python train.py --image_size=24 --downsampling="max" --init="torch_default"
Rows from block 4 of a small image classifier, named by matrix and row number. Each number is 500 + 50 x the weight over its row's rms, rounded and kept within 0 to 999. All counts start at 0. Numbers have three digits each. After the name is the row's rms in percent of the matrix's.
After each channel's rows are labels from the 100 images, of 14848, where the channel reaches its highest value: "responds to" is what is common among them; "peak at" is the part of the image that holds the peak. Only what is clearly more common there than usual is listed. The data: close-ups of made-up surfaces with and without defects. In brackets: how many of the 100, against the usual share in percent.
# conv: 3x3 conv (model.blocks.4.conv.weight, 112x64x3x3, each kernel summed), inputs 0-63

conv.62 064:465432465595450472478481488553481545536451472470451588477458454494584517458566522519403588404516507609475428501521553421407523475503572492476412508437508544499490494499497465526493457390478511
responds to: stain (100 vs 10.9); brushed metal (31 vs 11.3)
peak at: centre (27 vs 11.1)

conv.6 071:407527510527325537465480497440503484509487540464528619433583511461463493509550497499504491469529470552487401482433542513373549539467456418548567546552497480534485506487531451546458528521446477
responds to: bright spot (100 vs 11.2); leather (35 vs 11.2)
peak at: middle left (28 vs 11.1)

conv.107 062:619519489469521422499542558575474473495553511518506561653437593495499499488456548534538500553484446392559575464520535542471429421503493461551562500565458493479510522442544526539564494555543512
responds to: bright spot (100 vs 11.2); leather (38 vs 11.2)
peak at: centre (36 vs 11.1)

conv.5 070:517475527489543440487385476511494520482517465499437465438500492509495431412569521399514462485507512503437518480521402428527545467508389421426501494519435496487473459656517593516414488521496483
responds to: stain (59 vs 10.9); bright spot (39 vs 11.2); wire mesh (29 vs 11.2)
peak at: centre (36 vs 11.1)

conv.96 081:507423500502511453474466493432582659436465536555454476518447514447537427474557531516449571494551479469565441433516553504465491432494500446475502496446390596436524543533516502442422476450455503
responds to: smear (71 vs 11.2); wire mesh (66 vs 11.2)
peak at: centre (35 vs 11.1)

conv.64 069:561429546418453567566490536539467532477510544514552442496437529474599546554510492508495533422573522501411516477416491506434484486525447407439496539511500594526567498469360519441457491504426496
responds to: brushed metal (61 vs 11.3); hole (58 vs 10.7); stain (42 vs 10.9)
peak at: centre (31 vs 11.1)

conv.13 128:511428504500522452536478565385504448491519520518482519558514525492522499416516431454544501490543385453477485518524525460434375488525495438514545476534377435483429516506373412443488478464455466
responds to: wood (94 vs 11)
peak at: middle left (41 vs 11.1)

conv.53 129:508471499513536435553424522420406411469554503545414538510492519488456446413466457490493527568574443489493473508518567489485442512578498524479526482480377339415436479496514491460456468480503505
responds to: wire mesh (59 vs 11.2); dent (48 vs 11)
peak at: top right (35 vs 11.1)

conv.10 073:410453441524477518441534505486540555450468505457460481515373529470569492517548515441467472502503431507481465387485492485441572497502484340505473415476503512413442453538468437490442465435571484
responds to: stain (87 vs 10.9)
peak at: centre (30 vs 11.1)

conv.11 076:498452409517468472526482478528497567544439374397465508505418440516521473485504561484394598463461497537526538529600437498437528491542513428494471497363498526472513507494582504551526474535532555
responds to: scratch (63 vs 11.3); wood (35 vs 11)
peak at: centre (28 vs 11.1)

conv.47 099:462466510520471456535526574458454484450424486484524509548513481508537546530533404474498484500461478375418550483556468506464407521504427367569524469548497443475477493415391430492581475522489428
responds to: hole (86 vs 10.7); wood (51 vs 11)
peak at: centre (34 vs 11.1)

conv.9 089:517565498401507482403527476456467549508457477504614574513505516418521467517501497497571426469479489507480444530406488542419470491350406492553440463552497505562423479504511440474493545553447516
responds to: scratch (79 vs 11.3)
peak at: centre (34 vs 11.1)

conv.26 050:492550502487468507473468447543522441511463461518509448504461563475500496578494524491473533444421551514536507513442471515454560387580595559499539582388510526518482436433551532615369527480547536
responds to: scratch (77 vs 11.3); leather (35 vs 11.2); wood (27 vs 11)
peak at: centre (32 vs 11.1)

conv.101 153:449496488451503510485560497482545538508528525527498526422477494461460502522486479489422482506471511433497472455473447507486419515501477466500492501422500507465530575481272429443573488510468343
responds to: circuit traces (95 vs 10.9); smear (60 vs 11.2)
peak at: centre (30 vs 11.1)

conv.56 064:383536502476570529498579545509511435580537531450573567581525586491581525522490498490639485523618506521431563469548497486524484538510473511548575458532529475479502453599481557530506500481451516
responds to: brushed metal (64 vs 11.3); stain (63 vs 10.9); hole (37 vs 10.7)
peak at: centre (28 vs 11.1)

conv.63 099:412556432478503578477488545524455481449426463473529423491456507530498489481507494469472364554429500449343491451409394481502503525460519497532479490514542404526393455497495518505476514526522451
responds to: crack (96 vs 10.9); woven cloth (34 vs 11.1)
peak at: centre (37 vs 11.1)

conv.38 118:510522509464504426497430532494504517429430503516408595549490423462574512439561449411550455524497460479510523493493563481446577564508418525473471451502513516379452476521513447601546420502434438
responds to: stain (100 vs 10.9); carpet (34 vs 11.2); woven cloth (30 vs 11.1)
peak at: centre (30 vs 11.1)

conv.106 136:564511496504501489542478491464423436480525514528567502590492583423439496535427463516487557507585538424511498482499553547447457460541501560500507506475428406485478459426513502375381525485531617
responds to: bright spot (98 vs 11.2); wire mesh (54 vs 11.2); circuit traces (35 vs 10.9)
peak at: centre (30 vs 11.1)

conv.0 088:488512502594524482561472484521496478586540546479416498458501536530490538458500431459388524520546491472488461454528574469470564502533595449549513571427506488350536410429459429456497436447520513
responds to: dent (94 vs 11); brushed metal (53 vs 11.3)
peak at: centre (31 vs 11.1)

conv.60 109:516515447489518482481488488485519511523510455421457475428464436512364460440515498432402450545386467430529546428467409443494450412508536405467537518463497454447503558497494459546567481495492409
responds to: circuit traces (63 vs 10.9); hole (40 vs 10.7); smear (37 vs 11.2)
peak at: centre (33 vs 11.1)

conv.50 073:493467566525539571416489387471522454460527504511440453468534506526413422491497520449524450432527486492479378456466558444517557453447471541432488390624462480467530483537549546493461477483427536
responds to: brushed metal (43 vs 11.3); hole (34 vs 10.7); bright spot (34 vs 11.2)
peak at: centre (32 vs 11.1)

conv.78 083:504454409443482429440516439564525569483463508500502403494400589471521488498511449568453494489489570493512414449462506503494616474472507527552426423415504590478487534499542471547405440454518483
responds to: brushed metal (50 vs 11.3); crack (46 vs 10.9); hole (44 vs 10.7)
peak at: centre (28 vs 11.1)

conv.94 057:468498519438633398544516522518404456543507518520468430502469431471484483479376528478443553435447509430528574517521533504542496539476472472500565487550511467446491572436432503520613465457427541
responds to: bright spot (97 vs 11.2); circuit traces (35 vs 10.9)
peak at: centre (30 vs 11.1)

conv.83 110:478564470514527529503526551512418446487465504409518388505509559504541533507439460502518429439416454496437470482437374481530556582505551573536489498568590412509401488476523529539467473476540561
responds to: bright spot (100 vs 11.2); leather (39 vs 11.2)
peak at: centre (30 vs 11.1)

conv.32 075:463466537442464443500511510492406600484471498545511467495476555368543480497501503492503550503552544427519467492402421517424494501473539518534484465490450568499472452574388496458356495525473589
responds to: tiles (92 vs 11.2); smear (30 vs 11.2)
peak at: centre (29 vs 11.1)

conv.111 050:583476426543516536525432481504565504400452471483518492587540508457496488458626554527508504477380498463476427524611371473555532460427484455465509462582488434461473503465488450529500486496521492
responds to: crack (64 vs 10.9); bright spot (35 vs 11.2)
peak at: centre (29 vs 11.1); top centre (27 vs 11.1)

conv.70 058:545405431508516464448523501508559519480445411461487494562522531496554392441558498516519404517513398483411424443447474427485512452435565553512460495391454460529429544502583499502510483505510451
responds to: bright spot (77 vs 11.2); carpet (27 vs 11.2)
peak at: centre (35 vs 11.1)

conv.67 115:473406455507474456481563492471402543497522444472436511491464500443550465421458468452502455531493407509459398495494463411508449495510475461510458435425395512413432429515478485517428405446499434
responds to: wood (91 vs 11)
peak at: bottom left (48 vs 11.1)

conv.49 060:471450594488511562460546456432504590478496554453471572549411462473549479450504565431476563430517450504524471422462524542494496470507454372480482442541455606427514497526409520484453487433465541
responds to: stain (100 vs 10.9)
peak at: centre (34 vs 11.1)

conv.52 076:518529479478538464463486546430441538426438495519526358568538447477508517530493448447466413529399509334495497484442420515483445526510525481515492463526506501547487543401397459474547508519491504
responds to: scratch (51 vs 11.3); bright spot (42 vs 11.2); wood (32 vs 11)
peak at: centre (38 vs 11.1)

conv.109 153:497510361492492467525488462517461499508393412457465466490474488466500499500488454440376484566431536471436483516529387457474529479501526568455472520355519459410501449430498516553458505514488452
responds to: wood (96 vs 11)
peak at: bottom centre (39 vs 11.1); bottom right (38 vs 11.1)

conv.103 074:462561508476548520548498461448422486492538493497531511574475520524403534551345459512395500525538504454461569484507499545398492480525455468508624508395505496491545552422487497464542460413494458
responds to: bright spot (100 vs 11.2); leather (32 vs 11.2)
peak at: centre (28 vs 11.1)

conv.81 163:534479529487489486402397423521494493392413503481463467478481401478411502505474448399480429456498482464455484412466485455397538448441406487471486384540502525489508474505530496524470431486486528
responds to: brushed metal (63 vs 11.3); woven cloth (37 vs 11.1)
peak at: top right (54 vs 11.1); top centre (33 vs 11.1)

conv.18 086:482485532425548498433469349547448475496582475505525424484378520544473541580530527489476554468558594445471537442504513486487499463582492501430546472413506529529578506449466484443534524571560491
responds to: brushed metal (67 vs 11.3); stain (57 vs 10.9); hole (42 vs 10.7)
peak at: centre (34 vs 11.1)

conv.93 050:567514509553538489493486417547602544474515481409474522505532529464492398454579539483366494549503566441522459444523524391485593415454486543533546558554447524486517476475476437473462496525519426
responds to: stain (48 vs 10.9); wire mesh (38 vs 11.2)
peak at: centre (32 vs 11.1)

conv.19 055:575493492522534496462447467526486473438476394416487465474463326549575435507549549478456461453471512571450496574453548446491462574488466490398461518561530549505455473529455565486464491555459481
responds to: stain (98 vs 10.9); brushed metal (46 vs 11.3)
peak at: centre (33 vs 11.1)

conv.22 082:459538505499475515580512511558520436520502531512539572410531537519504568511508407547447512469603534505517519454542496445466619381539541549526580580422556473516539490474529436551534563575547455
responds to: hole (100 vs 10.7); brushed metal (69 vs 11.3)
peak at: centre (32 vs 11.1)

conv.1 105:424532564500479544432488426512501511475472546575512597519532546452511473534445464450473429545560502415394393481443578491446476498456410474473441425509477447528499477482517460485566555490389469
responds to: scratch (56 vs 11.3); bright spot (41 vs 11.2); woven cloth (33 vs 11.1)
peak at: centre (38 vs 11.1)

conv.17 075:446527472529579487457513478515481442527420470393520521535482464532552478480516504364490398460432474482389513444540468451391506560510502362495557449515505464482554408495456500501511513521517493
responds to: stain (100 vs 10.9)
peak at: centre (32 vs 11.1)

conv.30 073:478552555548527550515417453519465403477453538509445508432461427474614484530543460440423421438487466494536489531564539447429526546493529509414455512522571426477521517458522510619566494579512461
responds to: stain (67 vs 10.9); bright spot (33 vs 11.2); carpet (28 vs 11.2)
peak at: centre (33 vs 11.1)

conv.51 077:417531497457396503518501532571512490511532512482515553419527533462520553505583504512520571440539598513530456467524529507461615428567561465563644583447505550515537507512529441574482532514547470
responds to: specks (48 vs 11.4); brushed metal (37 vs 11.3); stone (33 vs 11)
peak at: centre (27 vs 11.1)